python train.py --model="image VAE" --dataset="short English words printed on busy colour backdrops" --train_examples=22605 --image_size=64 --crop_scale_min=0.8 --horizontal_flip=false --translate=0.06 --bottleneck="kl" --downsampling_factor=8 --encoder_arch="caformer" --encoder_norm="layernorm" --encoder_norm_position="pre" --encoder_activation="gelu" --encoder_mlp_ratio=2 --encoder_head_dim=64 --encoder_fused_qkv=false --encoder_qk_norm=false --encoder_layer_scale_init=1.0 --encoder_parallel_block=false --encoder_inner_norm=true --encoder_moe="top_k" --encoder_num_experts=16 --encoder_moe_every=2 --encoder_expert_mlp_ratio=0.5 --encoder_experts_per_token=2 --encoder_shared_expert=true --encoder_patch_size=[4, 4] --encoder_conv_stem=false --encoder_depths=[8, 8] --encoder_widths=[48, 96] --encoder_kernel_size=5 --loss="l1" --latent_channels=32 --decoder_norm="groupnorm" --decoder_activation="gelu" --decoder_weight_standardization=false --decoder_channel_attention="se" --decoder_widths=[48, 96, 192, 192] --decoder_blocks_per_level=2 --decoder_block="basic" --decoder_attention=false --decoder_upsampling="nearest_conv" --kl_weight=0.001 --residual_init="none" --optimizer="soap" --beta2=0.95 --lr=0.0036 --beta1=0.9 --shampoo_beta=0.95 --eps=1e-08 --precondition_frequency=16 --max_precond_dim=1024 --one_sided=false --adamw_lr_other_params=0.0014 --ema_decay=0.999 --steps=5500 --batch_size=48 --epochs=11.7 --lr_schedule="cosine" --final_lr_fraction=0 --warmup_steps=110 --weight_decay=0.2 --adamw_weight_decay_other_params=0.05
Rows from block 0 of the decoder, named by matrix and row number. Rows with one number belong to one channel. Each number is 500 + 50 x the weight over its row's rms, rounded and kept within 0 to 999. All counts start at 0. Numbers have three digits each.
# convs0: first 3x3 conv (decoder.mid.0.convs.0.weight, 192x192x3x3), inputs 88-109, a 3x3 kernel for each
# convs1: second 3x3 conv (decoder.mid.0.convs.1.weight, 192x192x3x3, transposed), outputs 88-109, a 3x3 kernel for each
convs0.4:463498393597453448491414624511552569569454468575491474425488520489481421463546449523507536502399466487469482524505554586499550505526529492515487529491520523556457545574529511544556511528533509509480544495496446501478452588464431561503472486413466476423464527454438502536569475466476524501487570405512468489474449470537492450555497634585555495516489530537496424510423529594563591447479549499509474489546440472507595449458461489402433531502519491435560490446516503502463491543461490564491490557472420564502488516505494510584448587476570631517544465464528440589504504467542482499496499475485433499
convs1.4:443606473534501553538312527550496546577399423428456609545502543505556571541500441556531546525556438504399502483523470488622510456535520483435507528522547490551519488468547500468619551413511491470467553398496574519481464493491446514526360525519552582469497461498514505500557508394498501498521527417545520479576498435489388539520460521437509553401509544439493456496562568533538512551477454559523458509561492518507483460540488521524429409524558485538560526567419561465568498475522545429587486521531543622540518482490540439432576554423551565472524521512528512505524451517529448445507491445556521522
convs0.5:492529483439540444441517572530512547482575479577569511468479542494449534546469499527429465541529525547432487425422576485594444421528517568537535610573531514390450455499568488510528506476530513517486456569477414517574523506525490498480459553514500527560495535448460494462456452497471503493448498558537556496491627488439438483434475544322550535609530652515457517507555550553543494562514527494521540538494534500509465518512520523491471575587485479609505537462379493453525490433496461453588485546547520516550522568432473479520508564491516469519491540451559490506484551494501496508477540534527538544
convs1.5:481506531495520601522481493523512520518491531512487470475458497447546495502478522513539411498351488615423461493533611555429504464572575520494426500625497515600481401534446468528472362577613430546639399463516478435429524457447497502514477469457462473561524531417495442527424553523506518495534437530621551501522482486475375498456396389532513546614585533551485457478461525509528502467559548576500542515493457563607450476511377570429462568578496454461496520466509496509520438513526461471475539512466502505495482510518544516432578429533485508594538453442475498389541537484460555511566484532539485516
convs0.6:469526469459422444505547426452443483467452559571585476516471517493429434500487434421475538508527460427482503503456528541525507539424501532501441545567455534562501506521470496509406460443508418469541427492374426508562432560487539464508515503472542533520543448484585524543426578474557426428511532519576560565560422557580540486514589455608545560518600523468494624594554464539585405587508540499483506554404507497504510473492412470506467509503502570515489485521433509493477477470444499482551500460395512375510462454517491497516414511570482536537507400599458484481542483468491544490536533511490510446
convs1.6:573472549451523577422503517554488404441535584504478515501506573508388451467547572524395476518496501455561600430489504525587419440484450448481498548522509578586507426503569594513567567513467462509498468504491432551484434509464530438490579397520557443449582505491484449471386478558525496470512415509581476437517521525476448470528332568415452536526513499530542448505518426371479561522491503434464565463477579574389536444465493472421592529499562412435492430476538482618409510478429500564479437605556489444410539460462468541478433522472600441541468484509512513589561553489499516525527566497538418499
convs0.7:398434580416546428569475393574447483542524562455548532524529520626473429551439486525425427544500475532519493610447471512492565441540530334681549418580546533466465454487547501440488449470482544450534399539481506546517569545529453506458478444539579463508502605487548405436501517568445519556517464613500521521481571518524534468633375461491412469526556423559501607497550499619491396502484475428523481491482554432486511468542544478554535533514491657558476523473496574489602471512529559610462492424443434439501446414534440408418500527462490468505531453483496485556445441513509570511482557549511511481
convs1.7:529571468528446567414545624508437462487468468536544467493508473590543470385526557508395482543474506445599458471549572481610421581543402555605447495538510548557545480521539565400471522490476506447517520400513461545508519499483486496538413477496487545441506426491484477520379540575546572536497516534530522486577524486502444535521473484483408551466528523567525529359505557512558434397507527517468545505562458462426538523430515528372548454535597567472367564488505545452421505541523558517448493544538492549448470427521578496419575509511524516480537510575469586476458536477503562514545496474507485504
convs0.8:494543467441454540501564553473532529483534595546580564472430478453525489499455485511402409496446480504553475495449471512444457505540469487475497541531483539498539518524480527525506532491557505575513473608528454512524492542484521585489533495544472422424523405487529456461545444463463477456497398472556496566434474558537460502529611449562546476619574526497480414474504443502560487468447500534475517461468476504473480484523543528514462438534479451520516515518509492497537489487498418446454421466417513418439457566449546475473496504479550493515529499490553492430520507531608623595576579626489557523
convs1.8:516461494426542580550594566490506454542411384420518415441462565554555513514534541454511484494466501549482521552543481503557504604574555497521486547523491470516495468607610546501555532552463519448491493468468484478500480531464548446476459492444541517509497486549478387519506461489428530577448507503507562483419484513446438497529523501536571599486523582478611553417565640497523572479466560457502595463493493561493536460337567445436441439516482512573513503554488568519472517495490496526466516467519456539496556497530487571512551573521471538560471530485511541496536586488490514585494561592537511521
convs0.9:434525461429564523427505592492515460518547530475482480577488573501439481555492471482486501511476501501504513543422553452505405484539544474620507415422496561598419516434508416478434504548485486378552407518475470484516546411517453561562510563504468516523472569574554512463482416649513475449529527497512473420503486511541479531553435431533462540595534543527433550455600539529483441510440545469473448506583583501521608501503553527517454599553440484449529613532456567498530475512544530511544452489410484476455460554511484516557507498525471542456511528488465433477516513449559470508496502445528464514
convs1.9:436535512528523543523509436536596483482393486531494479498567483563574549493574488514494447464563588559541488476506474590475525519520511499483460455567508495500503453548472594389549453537439495517546415477555442511489487468505565544541500546448498507467471459588507506606493465556524494453412596501448521570491518466582452584529546538522534476522504438557461448407527519506552469477461473498516552497570474494428585430538438482524547509495516491509527610559408499485496484529503603480440468450548582524441584440567576411529568534542390517483499487512533542471484511488483511440543443460386532525
convs0.10:533516391576485513571457578496518429448544436472544457536426470521407553459535565455489420412469456428473488478548436546479495513525504574500461521489500502522511515512457477520515525421480438534567458456461445415571493486457465552457494509477516463498495486551543444480404476521523434532565537430421474507484424529511454574427452461569560521496471724452493547443546575515499428516503514470488495620511465465540460448441467465512466400592387467524458565462548522445620472548642396429530511371485508471475470579360465468564472508430522584552516448548570567526486611460481501531517406447507494469
convs1.10:474550508451524392554572454532556553504447528526405458416534500571538380548555537454593488508538496549493462552484513515585434532505467542504533513540504534544424477633507485533412470537471400520565504571449414443572503493562493433422508420531529465409490413417482457496552506460530511473467559571432409538493459450452575495494486520561517518535515475461456439451477578439522562523490437541566524540506520465491546567434449520404606452574401531460457528371561422610477425438495425440509558378488493431408472589528519442423600533528483527542494481565405435513476499459517492489430573417489529501
convs0.11:518457517444612488511475552490452497575590449550462454457420449580561375520455487499413425439447569460478493456516510504597466495396460545545467417594472523438461593563492543483604483533445408513418607552501545601487482422494497509477475403507507536515528514526565470468522473494444556529525516566599537522583582615492521550527383474361544428494526511545476542548559535495568535505498550525439505498508488505500447471495525426494437499512543460518430458488541480567502531527500410522454460455474451562431502563495460500532534491507500397497502501452621390550606388517551523469504475434469530536
convs1.11:516565534478561572489589465517380480427540569577488521479509467505586516485557582484392529464441566502548444540427500466506500507534515506543498454586530465673551481454438459485559475537562540521507522518456501474458502536505532551559540522453559454510495414468528435488498471503418521496446414474507539470567565482516532493521585482537543490514367563446522489448456506532507434487444531504450437488503512503516570496387545559491518405428429514526439546525580509502494556535510503545469495487467583543552446419555638560594558540549483504466418427434446412509490610493498527420438413452496538480
convs0.12:472469560458474530486479524474466529436498494466500537562702514519503450412575584482465492486448595548528542475514511475503504546513560441426471515577476539408541554559543566517420540544566494529437521512489428547558512507524537418529411521470372475431519491468530456470506501526532534450490508476564555499502485550552513455450523521584367354465453486519535501560503485540502482511484452521480476449503555524443497492544460518476534471409494561620478449565474437352444452490549505409539494585508510400506480467435537461517580510536487495514446499492617527500531503432476481480461537490446489460
convs1.12:517526571578459465536553499495525522559428470479404460495497494537431394553506438500592510537557554444493444447546505524376527536485447509571511524560474442495467460525453525611473500483536411507538514537468484528518497541539440397545499499492452467549468577445511544492492493566428636538461535545567546448524660518469432475465523469515423597450485523503487480502420459432557521522444467479401454476515530441495556546462510521393552531505508453547535615408478527527521484527584556479485443494481552552493504534502573533519512475544544526461542515454524568533516523555567458496462554511455543539
convs0.13:420599532425516508512428618556531528587582493546413483583467500467493435465516434532497458498531431526464453605496563470514553561510463510518417491492462506492528487490551558550493551565528552507427555529476480479517485420497546489567507580473508477457457495525494421504492548578469487576523533463535530540541552599523585469481478530472569586435521538564497581431550572455537505538618563630513584561565584452483529489457501551460501481349509455416483556439404515438469531432466512446538530513545485452527488533532472467403451473495499421482523442486650511549471486472530456467484488461530467513
convs1.13:426599510488559550506504606525573539521471522518508518457433477488421406522510379486438504497470512470462511536403459555532462461427429414505441511528589624504490556513456597562374452558572480409527537574433533568511551542452493522469502521513513529524461490485554479445545425530462560509437525487525389506552499512537539522483456507563406433583503446577447446446501450542551445449482409508482445562639445544426521512467399540508451514501425501523418448488441499482503505547558519491541515476501462499474526396568466536463516393519483467532514484526566437437473488539463561441563510498541515505
convs0.14:461549520419551489456431465553579535563474452533566499491505511497487572485455414488505478543535507467420450449565601590532497476563491524443452594534593477424535546424428577489601564535527469474405509439487543529524518406430514565459518494466503484467507456477491462491489495487514566516561489530496524579563473478504506486506459438534609624566544620540410468425654543533447427563518504511478528468553522539538469585567485488471494512498465484523519518477486445436461505557561545544475496499435565427502532499573410624558519519514513591517408623480488649555618438543482518445477619470528488473
convs1.14:534469508493506533504390513479476489595498472478522495511469496448460524561486531490470475481432433537503450424478508448563552477595562479529552456620563480471480526443544549598519571524524556443487476526550527561399487513406494483506459501535587497562490431484549419484512518566609501575463480512539546467546520463529510483482454567476546556538537471478536430554533510553615463566482512467437437530551475490519507508507534534498461506571552531564559452470480520524557508546571491485460516474439436554421542482599487525521546484455446440611547444467503456512548473578477529423571538505561581426
convs0.15:497535491471576504507494559525521456454472497509429552482532440503584482532475464483446451490357399548423427473596486551530536507432491561553499515463484491512537591485519449514554437477535490504377484428512403508439474489446489456516512510451449470519406517500437398495393420504427476547567535463494522477559437471585530456590498583651589452530566512439479509494387555551437511462498509425421530553499482520502512476529551560478500566532506542515542509578510476415573401502530457486497523490533439426490457476510513514545556515587567534516452552413452404535566379412507511508541479482546479445
convs1.15:521520511521482553572423478412382447604388472538492457595552522423555507536444454469496424516548479517453564446578522427452426542501583525473490535589543472519470429522639499489585502552379446413567453566544502523528456446545414481504463541534614597534571523542462465531502514363422512495446505543541510488561475464532473522446472529580535481547518491499582531396528488448515526480543433497525539522551493493494470527498435526556502477485450524528430564582522470487526493538501538514464513509544519473601503384469521571467513470413516500564555500431476527480526382518525568465492457473488481440
convs0.16:519511448499570466530651553514418520471467444380525375465574515477446485514551484538581525448490525482513468510535529520628522491526504531612569531451566555519439499486403444435503498446493481560512515417484501535480459496536452507564499467470447458517507536427469524574486473510473404551537598522523462458463424433480478527431500474369501435464424522430537478396406468516388519454534469514484442542420477527495487485541513559498519509508575497498431515579493564455496617512642511467543505486468527417455475534493502592632506541569549486542480507510469542621546485562535501542475518475474479477
convs1.16:479455530545456550502498521553382597503550472453544438540504509513522566561458533409522517644577570503463489512489518487507551539489497512546449434580435559516551380503608503526468575460495497508510482456455574453515527585511328503476407479488480451559552434480478476533513477453460564467500490538525529453498459480540484456490507483426479581425453558458630478435564446497541547485532487591493524532483454484557435572447455557524406484500470513455487449559499455461490499545538498448525499464547498558531534493519543581408460620545387441565507562446469588445537554525514483460482566592512539517
convs0.17:464464494406551395503476507486533520549446501504487516516530468494510477522498516492564524530540459484542429506515471453529472463527587485525524579374450558412482476502436553528554586502509494499473458638542483544473466468508421440420518534440530436503460355419509444496489477464418522536540554496531510468596531458475498469520502491430544560503523488490528502436542487559418492492489525436584480522375430491431437439471499499428511499431506498455541537478408472499466482584573510426479503441583462537577481456494495561530467473534527539519510477453510487533478391487485514532525470519494499476
convs1.17:506391525442494411568487434538517540567541449538514521505489558535593529507541502467452456554434424554518467498490536416460514474513521564447562526505584431376496569546499523470507486430556478525473565601495524488486485527509519435430530555535499486468528502510526514504530469568521419442468388483508521431539474562534472555462498513572595441494594481465454491558477508457500452523504470503513497533452489535487508483550491547479486511490532468475401452446534529550535500598539494578370452455537356511501516529508469521641494470531505454471485451514525501456518509553486463452570396491468407516
convs0.18:437539619423464423491519455520545442568468488486519519465516508473401362536562481493543444489496517546497557529553534528524551504497507431637543486549419480450498642558519604439617430506524471557506423526497488500465445464546492566497531461512521554525523390464492467468518473506475536560467473484565533509559537555514486483521559512463598565543563414569503595509541517551446514461572571592424608558480569523423480494466551467514442504488471481417465517455534440525396466516550420409435594612479532519486507467468481367457539444417505494435489486437460429420500482453515464518486541582502500497
convs1.18:526535520493546535437476502545458521501491473547504537574545474527483512506552556479451498481443492559457474479512467473361515539480449481564384491488475442415543441551579463432446514457483486467475507468439461469469507468484432547439476493561453491553461585539524464489466427516482514574526529515457501436588462499562626431478423514456499504523470531521533513500577543457585476513539563526477551491410560421444479507403505498548479488477518455453558494458399450519492534557478471514499448512570486535475505426483519468517475489464501488456527523459461444484456464512501581454486552624534580475
convs0.19:491541379549326469469349447471480436416515424391531458496488556503577523459422543464535426551606492469526567487507508518462470572489487460603423441414391448469516499363481512439446476515417564460540535446543504454566511543462492456479491545451541462509506518515512486421503485537542464503574569557515542498474453572477500588409560592611441533470480579492526564526534573501404489468475522405535506513557442583574560497571506488566523533566451482477532546432428586494493485445591541618546410454434528465463463440415544483476500547549546527463459550633496431523626549533517545481477485519490557519
convs1.19:510490490532558485551439587442465480452415567568394470480502484597618585489502545522485563505582538448507535494559371485523532473433586457458492519529491487466533550418513497445473432570461579470478573534516510502421455527355552589519441468527535531492412516595435531475470493486504494541425530534556478489519519467566486517461513531472504539448526580490580486508445522506524518565468510415473554625483461598482535592513487467507453560557470405488556519483466543466496540448482521414486559528427538474398486562481571525487538469381545443462519546460548501503452495593486514586424558541508499439
convs0.20:411480464417420506512455526451498416457511494539562467479509440501459462524470485494570464452570507580566493524480474512450443505487485442489496391571511477542590559552461576562503544554480572520473534492410509412493473470545503547530483507542516477417537510510509402415528500502478484454522532460562521510421562503503557587486552445506412481452402564448480417499488467498411515488507570465610520513562441548534533566559502447504547494482478495560551503633526515566509476486506526445447499505456453429405479506396558501506558499534491553493442488491512541476486511455437514502440439510531535489
convs1.20:591473514407499458385466573471531563517452529553530470420406505484516528479580468547496519511466492527459456489411473445387446471501469518570488429591485464552428482481463521512607493513505438472500493445457448507519497491511505488384396493542496488387401499448489477494435547574467348559514375490438561490464499480485583525468459551614392486520499503492508483516447507497528541464524501531522539450505509408489493512438500493556572549493517422489685476528516448505486505475459516555555501389460516445532467461515507536493518577497477532464482531499583611529503549527558497592440538539503408405
convs0.21:483496451509517466527513432538497472503516392541531485542470524426533581554520430505426513565433497440410485560574585527488571488538508516498527467521482494579433510449454519511610499485416578465534550495545489511473480545423503572458573496442476530408454473474470506513392423488469430505499503494481543484562545534587526522574558499514547556450485502549508522498492541570508486523463532457503503537524490465569485513544503567507487511507424493499493561464461495421413424457448457439461498518452634353487517460438518565469487517498515593595493514466444590432493519510557524532520545470563506522
convs1.21:537474490553432516469420452518418518598545446506531471572570397439430433496460457478534534515418501524441458497505427501582501460408522517478522591622489475491497554402534487535524508432407604566544458583570460570419443547458485396566557379555543516554507528422507511499513401561512495596464474666567554427514535520521465557560491495539509406493491504454546478543546452442504585499514468525443535401559533421566462530563453556483476554567404514481477519376531535477559505426491443501445447499556381488366566463517452547461454504451536461513499473453429462458495486525519486500602554493554531406
convs0.22:516433430470389450466482428547512435493539468514425428428375544404495556463412511487489501496477463583480431478501475592476588527543436543516500547535329397585511501543448468574470494584541498486501508504647506566537464440377543453481531496472568506489537479536500491434399501529543489432609549499526487540481468510499471426425566659458515608426510642478536495543586617518468574539500499423514482558507497464482413463488496460509511568469460449483447456545500552473524502420540548431498434430571551541515494448415514500500443491520492574538556441471405362396525455522539531478505435522480514455
convs1.22:550530500468583435458498537568479459464413545582479471473530478473451527467548521567497489467525541528585548567457415497526492484486489514518546569468530459628551550532597542416526511472500496548431464602560476535494425528550559429505496475518602537484523551453486536432427444477517537443520472498556425582426493542418413514483520433560498507496482553435511475508520487487511467487598480417521596573525466535473458496473569487557483398454601499552491546557454538545468581473560459449428552513417531469463483562443492433493497463517541431524554480450540516499497497490491511505485427555539467563
convs0.23:511601510560526575569540446538364460533563519525499424455460475436535573473442552559476484554601470524512531506498573526624514507529535432453470482491495519544483557430462539566418592454470541526576524504474476613542468547504529507457484496581456452488455461482488448480520591485497433502465462448522564491478480458529520458469398554564524557541493537459385433625526586534425412594514509462517537461498463550577525420533468422539501529477502508531424532518603459367459459417390434497506517492494502409525521455440487532471495596487516487478525404484526426356487492448474564436495538464512572449
convs1.23:550464447487571586549569618526421527501510428432543515439479508509552470491598524484521456531585423542446548476414552535573559493516474461496458479415475530509637550499522550519525534442515412513490508481478480520475453571532554499515513497561571498453577474376518505455549507498430392542494425434560471501482543466498585498537476527597560527569483456499423452544379411531509446475527456481545508498563522561502460637603507457566458468472476526498509471460516468514491456447520490467507511507516442442497508411455498508499371408545556523535562617556471548584540517517457533494576558379454541486
convs0.24:472481521502557459476501532529501370490505421517458473473450421500412420486465514492467472506495522502499415496519534457534564551433508552425455402583413422479531498537542521522503515548406552546455567490541510360510527427442496529422505484491532524472524413454464498508536557559573519551461550514443552548512441527489475521404494463549488579506658541491435441583473407643459453467488576510405562489522507479474499472457545485536523477487551466495511505643501544498507608451587539521545488390505469562453498576376477524529474442452513487463548569555543491385514569480512562495523472496514553520
convs1.24:442447560548533525494520548437528499502394470550541412494454525469482518450512501572471444394535509429468489577559402508558572453489531494430519541495523479509395493533635461469515442511584526541538614515494509391367503561504507400501467473464456511527499443462478480548545471581478475474464494445471527518401481486476477551505492469489559503484452522525545379532448518529529511478418496484566408478422545570444476494503421516523497534450479428528439385461532437485446515544546514561509593378465440445518515494562528444539499533525478514542527490492486343532493448472515431516452559589492468589
convs0.25:457521633526483523538461520478494474448437425402527517576563504499586524516586628501474557488510465488487502579555458550470533537610524474568494417381478542523593519552492555490535571531453499493472503472617460493547477479519471488390496490485471509535464480547466496448621461480549497466571499476568427557442557474463446484533540453539610528529393479477536534495485539572441570528534480551400404438461450473546498475471487462554533586444573503537523487432512433555497500559568614548529486448551511580501459420455538487570538513509481472549566499533532468478458441515510571517500476534546548549
convs1.25:478575524416439540388551502477407555502448437458462505492403542433446494575515519496510538479567550459573511522471492636463497491458497477442512519500572497469490598522412459530492483450572505559454419593478559465541561505489531504522555448441450615544505553479514463503490496439555491420537463411463525491502444584530503474462535543480487531467395475459533462494510520547468509484528633517515485503518488406500544528548590402538535475466552441505504462570424540503510414545519520590533519534471458519415389462511441465590494519484524490480528561466535503457573450489508515547523373502490503550
convs0.26:566455478360456544459533626541576452463459627429517619497520494520564467510525483452547498461528552541457472482555514544494643507502521455537487486486432518376518494568491473394466406487478436525439356524536523516483565480547503447524548514587487580519523548597484433508560424518493557483592500536490431554527490470573463512392426545563518465429435512474505480478481569496474453506537531600448523479463535527586516453511521525508509563554464505459452535451422526486541618451604472523447520473446513512486422488438501478582421550560586464522450508480440491582668518528507557494516506480482509483
convs1.26:512451568425603545492498402446488571549533395568585483491487479488568525535465484586437578512584527586478508490504441466547540578547517463515473475536517490501557435531560463505387511484529456493465454534551523440594577503467493518464492425506513630475472492483544455451497509426562543583452569566440586514447504500495525441582525466523453454452474541498581434456440439522465524554527575562492464497456551523503511512371444493589512559524430547475462444437505620442488535570440499525409559437530414550536519551516568513470421384532417607578566494339445501523469512634471500576502455521506510460
convs0.27:478360406545471585530437495589582478502663516492448457423406527464550450444494495555493469550559484508585498442612513513545515474548514394530487482534623494515529522508484593524532509582478469602469531541499535517587530517412481530400528548486508411522490587562494493481505567475475362517475505538477492531437481507525493581462606528482366601446499545596606531526614597494392519452531420479554570535573517501562509470510529502503515491522470441556456505509494539463537514370407465436475456575446481490474498483529589519451484456528478528460416543410408451488479448520550556525483497477438525455
convs1.27:486513374596541566449573467528468481488480540516514490542399523509598516513441493574431494487535494591508537549438465574554538533470549516454556475483447493497457509520571409566501435553470540505436568512562498442551486602521515485519520456505506449475440543548535424569525469564518416545512518530545489451416546511496469523545533512447562410538420512518467467459535440557639565473499482502560523532410567471504561481556452505536520459547519531595517508520550559494457555514521430496510484486488500520500448565534501509474495483467493449418425473508472499608511463456452450529408417457509457495
convs0.28:560484471527437428478489555561534473526490569483535500474498491416418497429496493529439495510503547529579526543505491513609559467454492523497511481386478457423471529467450555539530594545444527445548566509505505493447493583476440489488417468499484658575423535513503522466510470486570409522564467524497497506435512604471504451494540505532572461459548492581457486533465476595479499583633476471509460468347584456494537467525491522512512416456523594429493452495454512464410523565431466480456530458491603482551435502483536495504590551438583512494446527442446445478422484558502480507516374471511510544
convs1.28:491498572523464483431595424456600520503459517490403437480456518522380450484566556418394508467361539527460499461508529529617579482448522535500410525383470441462507580587565503466594473609495482491499571483504519514544427512548505381455515485470479535458539450504481514585514571535552645532528490640479547493420540526437523470560518424528499522520415454512528582524599505504586489485495526559525543554442535524460488496416413503548511475487511430402486526504498520503507508612516515495416478571558440481485488520522467496467483503558488535527504478512540536520514514494498550543422441475507418449
convs0.29:549500458485492510482521470505577572445572416445448541530466546467394532533461439495595506569535463486556507523491527426434451534467533523509455530501352552651462461501498501452527454476456489424476450544468502468442484446449449575470479539509429527518555440569480537509492442504480530516456518573514452527470531572526479560515564540494540517533336547565521491564600530490480574440508528506441518458522527507539523460494491517544478535446553546494427473527493567494469517488584600499457525456454573506489398332479473461516518501547487564476498488568450547594502457528514460494486539493532433487
convs1.29:541531479480508551495518487472544478579518548456504488634573439425536504470527462497513503454560517427540522442510457520518560465400457530403445682564492496509430566512508420503481507462501518512438488524588513535424496457484497383491559626510426595564449506418469462589413522606510476520429567491486412481495557510495562533362504510466401522546500471422491513508446481581484481484449509510401471483440486470452541460445617396555466464523475515541510522395470583522423433560546420554467438498508432428438505493466517437511516498459451503546448449437487480509458559497534437441483537483483484527
convs0.30:442477463472523507381486511522549399576402405510454522515441471531491530478477535537471496550523430507479509606525504543533542492516566451540422383499369481473459423401475488391587497458447428553486544454359512518549562466461447595462487553508453520526480529517438491445442422489444559451506504526561579559543513491499473611496469443441519455538547578541476505417507536421486506544473378531449479476449517510475504528539572502566513589528514491586448484481565544467535434594486584468532493474493498482462500567503457510573537501539508511544559588548646386416564490419493518541489545515522541527
convs1.30:500556533511469498467503492376565386458515491570387522555460559521464502520482492486572479477507556490558492492527556469514482575491449532483534517555531483510426523422458440494565366535579518502451590458315503460517531514486558594458506518461426464497457489505521428497457456518528529480449513592438572509523522514624482378466472501512425570475450527496544488407513535477438443497544533508422453578492431466516516539499493574431507441473572593498495517509423529603458473400556483518435585460491497601513468482508557526450562539421449548538623460468496520434448497464517465500559438535476508550
convs0.31:383476502498545456579475447496433484437455580447463461466485463478396466447581517555424424506400476371454476544505482522465495465602508512564511449563412517537489418488478481469498513379465554533478519405489470469524541433408548419461543492502394476448416460449451502559543503403518535513422441383523521521527493426528524513521568401619577425417486559431574457533419588535475485548539534642467487543392503534421504467470557428527497443406530527490553454576562444466457579556459569469568540505536478415477508539436452425521493519517553513524562475535533502647386408485474539496536504450504505519
convs1.31:477537456446495546479543559420475494532418468473462534548511527547464518531438459494502587476448522440481504540534537583499493551393463491577541542511559539544471492572488447506563585436420468568538576538487577486522540563484447414515508506457440401507470512488604540479515511549452508442547520463518446478521436505526620415455507501437429483579456529508446474400501457538460473436496490492523456465471524438432556397616453473468456514468560492580478442636505475515499575492468513523533477488493478517507498400481531472497536504456503495483504543530463476437502454477473437502511491522461504588
convs0.32:487547524507426490399498565450560426426355509528426500526551460501427480515566566505554484475472474538426395549522474521478534510582528555553489455561509492453538494404481521468558490507512462569476489429469510412517480503486455570510465547442510518593449488515549494511471495504511441487474500493514553495541528505440542526608459511558366547521463480542638470475514520439575549538504490551535525499505566499546533513625554459571553549604547541527512560565495550543514541458526546469519503553493531431488476509475431455568474502525478499496529644488471568574529553481522514467464550421512498508
convs1.32:469528570562552498518472475522548470493499616557483471418497524536566449549443482575548436511466519546443516506470515492517490473574517496508515521483527525489494521516490507450483513513519448423494529521445592462487474493538483515524508457519572475465440418484517475478473481525469570468483523529410484517437537545531505532494538520481503514507441479412584527471402505562463391525462518562557437549527494432499555476457474463393551532413456549440484443538540507480496507484484529576473544519491429481428463554493488500472548531492509524473476569511504464531531415505499578415538486495550464551
convs0.33:511319387456406540416563513552562438458565470409413428503470514451436521452495529502489548493540525565454416495546489550506430497543508547515505537449462535362563552470570539573529512491531479584610483550529534415543523495437447554373435500533511457483481496498565535477462537506547513527531481525532526565390427614517517519536550517546675601545529505584526608534554537438463410467485602398520569550518557401570500494543458477503449443599466495563477584432515502450471616485519547572508534526526590380427388448465453491539536522541578405465427511537441639362569499478461491496558506546508449537
convs1.33:493477545483615469533586398469583525484467477451402496467545493480564510438506506519543447566516472438543509487554513641552447476526480458544493526539440517476461468560508504571427503543430483490489457456621362445544519542498518493481515512500491478489497560459476509453472438462425522524461534520499500494534528503418473438572451476448498423449538489520496501520409555438476523454513587528489585441522474524581404578521492498412527519533429561415545562404584420470589524526473532489483531531545626431389551537420569563421566443498454511503507407439541504534465414515484530538446523534433506488
convs0.34:516437445518485510486451450498448450412515496359606478412537366461466588511510457450525478441427423432517488533496531528513509539550517478614431532498452435465479472433451591595515574421416544578577439538586455558512496460455453471501500570514466528480474457496474459494533498471505496484577437458526478467547436509526426589454493489569441600439419527525504459505509498570527536528529500554558555529474548498430502572563545508472532461538515472553443544445507536409521491582429566503498518461570457489471525565535560475523465406498510505546452518556385580464490432526532534480621572496482506469
convs1.34:521437497596564510502593511440489586491467516447388499547475418405518527510579442476441561486441542528423443487452501627570487447492549502513482431543452513468488497600547461549486480499429521528545508530591544597523492440455375385557480466486439494468404477572508486589558483547530441591506495559458528518347467467516406449476487590532507512540406510543498480597567528604638369530482508514502497579467557477433532466553455474556530446516563561535522455513539515494519485481502459575512514449500438453528518568452505561477463455392490568393466451483503486407492477523524445516575608492466488517
convs0.35:539513445541538406487528458490510548360552495492517504447544482509544509585541500496397496436469551563395443480476480477464470440475504612524529464526465524529506529419469444501510473418454480529483535492491493525500508476496442511458498518561524469521477410453545518541428524482524508485538521466543565461435496511543525525540538427442461467532519460528601431478540474460635478409393418432430433521513543563533536569546514522498462479526499609498451510426513455481531494433454499487463526523493442483545479522471478531543480486546522538470544460492476546480477469510521556532497462419460499476
convs1.35:481417529533455604458543513509382494503388512533464505507514536629678567495666472518557508459520460479502525445497525563516518518571537500535572457641521509549530454562489497480564515511454536511531486529485495518497517514516558546466541517483470525521433429410480562498485425507533550488510537567485461626446452464490520453518447511494446462537490458428516544395605572542515471418409461506432440534585486463538478561491510555548507481476424494496439499474590498595532528532550520469563488480496568542559493429500470500573499506602520603560537539487597475529490468508512569523518495522485365480
convs0.36:441420436428607517489519450478487450434579473487498472524565502443467533529431498492441457470442455507399389464467477427432527454556472503513417545403497489443437437494520427511543542442555488581548318421531499539535455473459406387319468508451554587480578528526550488470519645545451538501514459522531395489532490491497464573540499504529512434443592529522548551483506555522438428532490473464490499484483471491518475483452466505574444454351407521525547477454445520463536578549592463555515635501500534514544450453500462445481455473519496536452530402485506513506527399462520483448521508542436541447
convs1.36:491445480429414514499566480463529577469345512518479482469535497470524525495512526445563521570431480491600486480599547505551533539500517515573529467530401563536486383605471365569498501460491434514434440499561413528578536483401545597512499517553536490448434540565567483519538599497551424597427452519499478482492488434560559498500446564514415512500454499528587491447569446453480506578458547524444558527510502542398618579565584465512486448501495548497488546561517415474508438544542486605555596556490503391465457437432538447382534549495500507475467572444462452396523493508476478600429503445499572572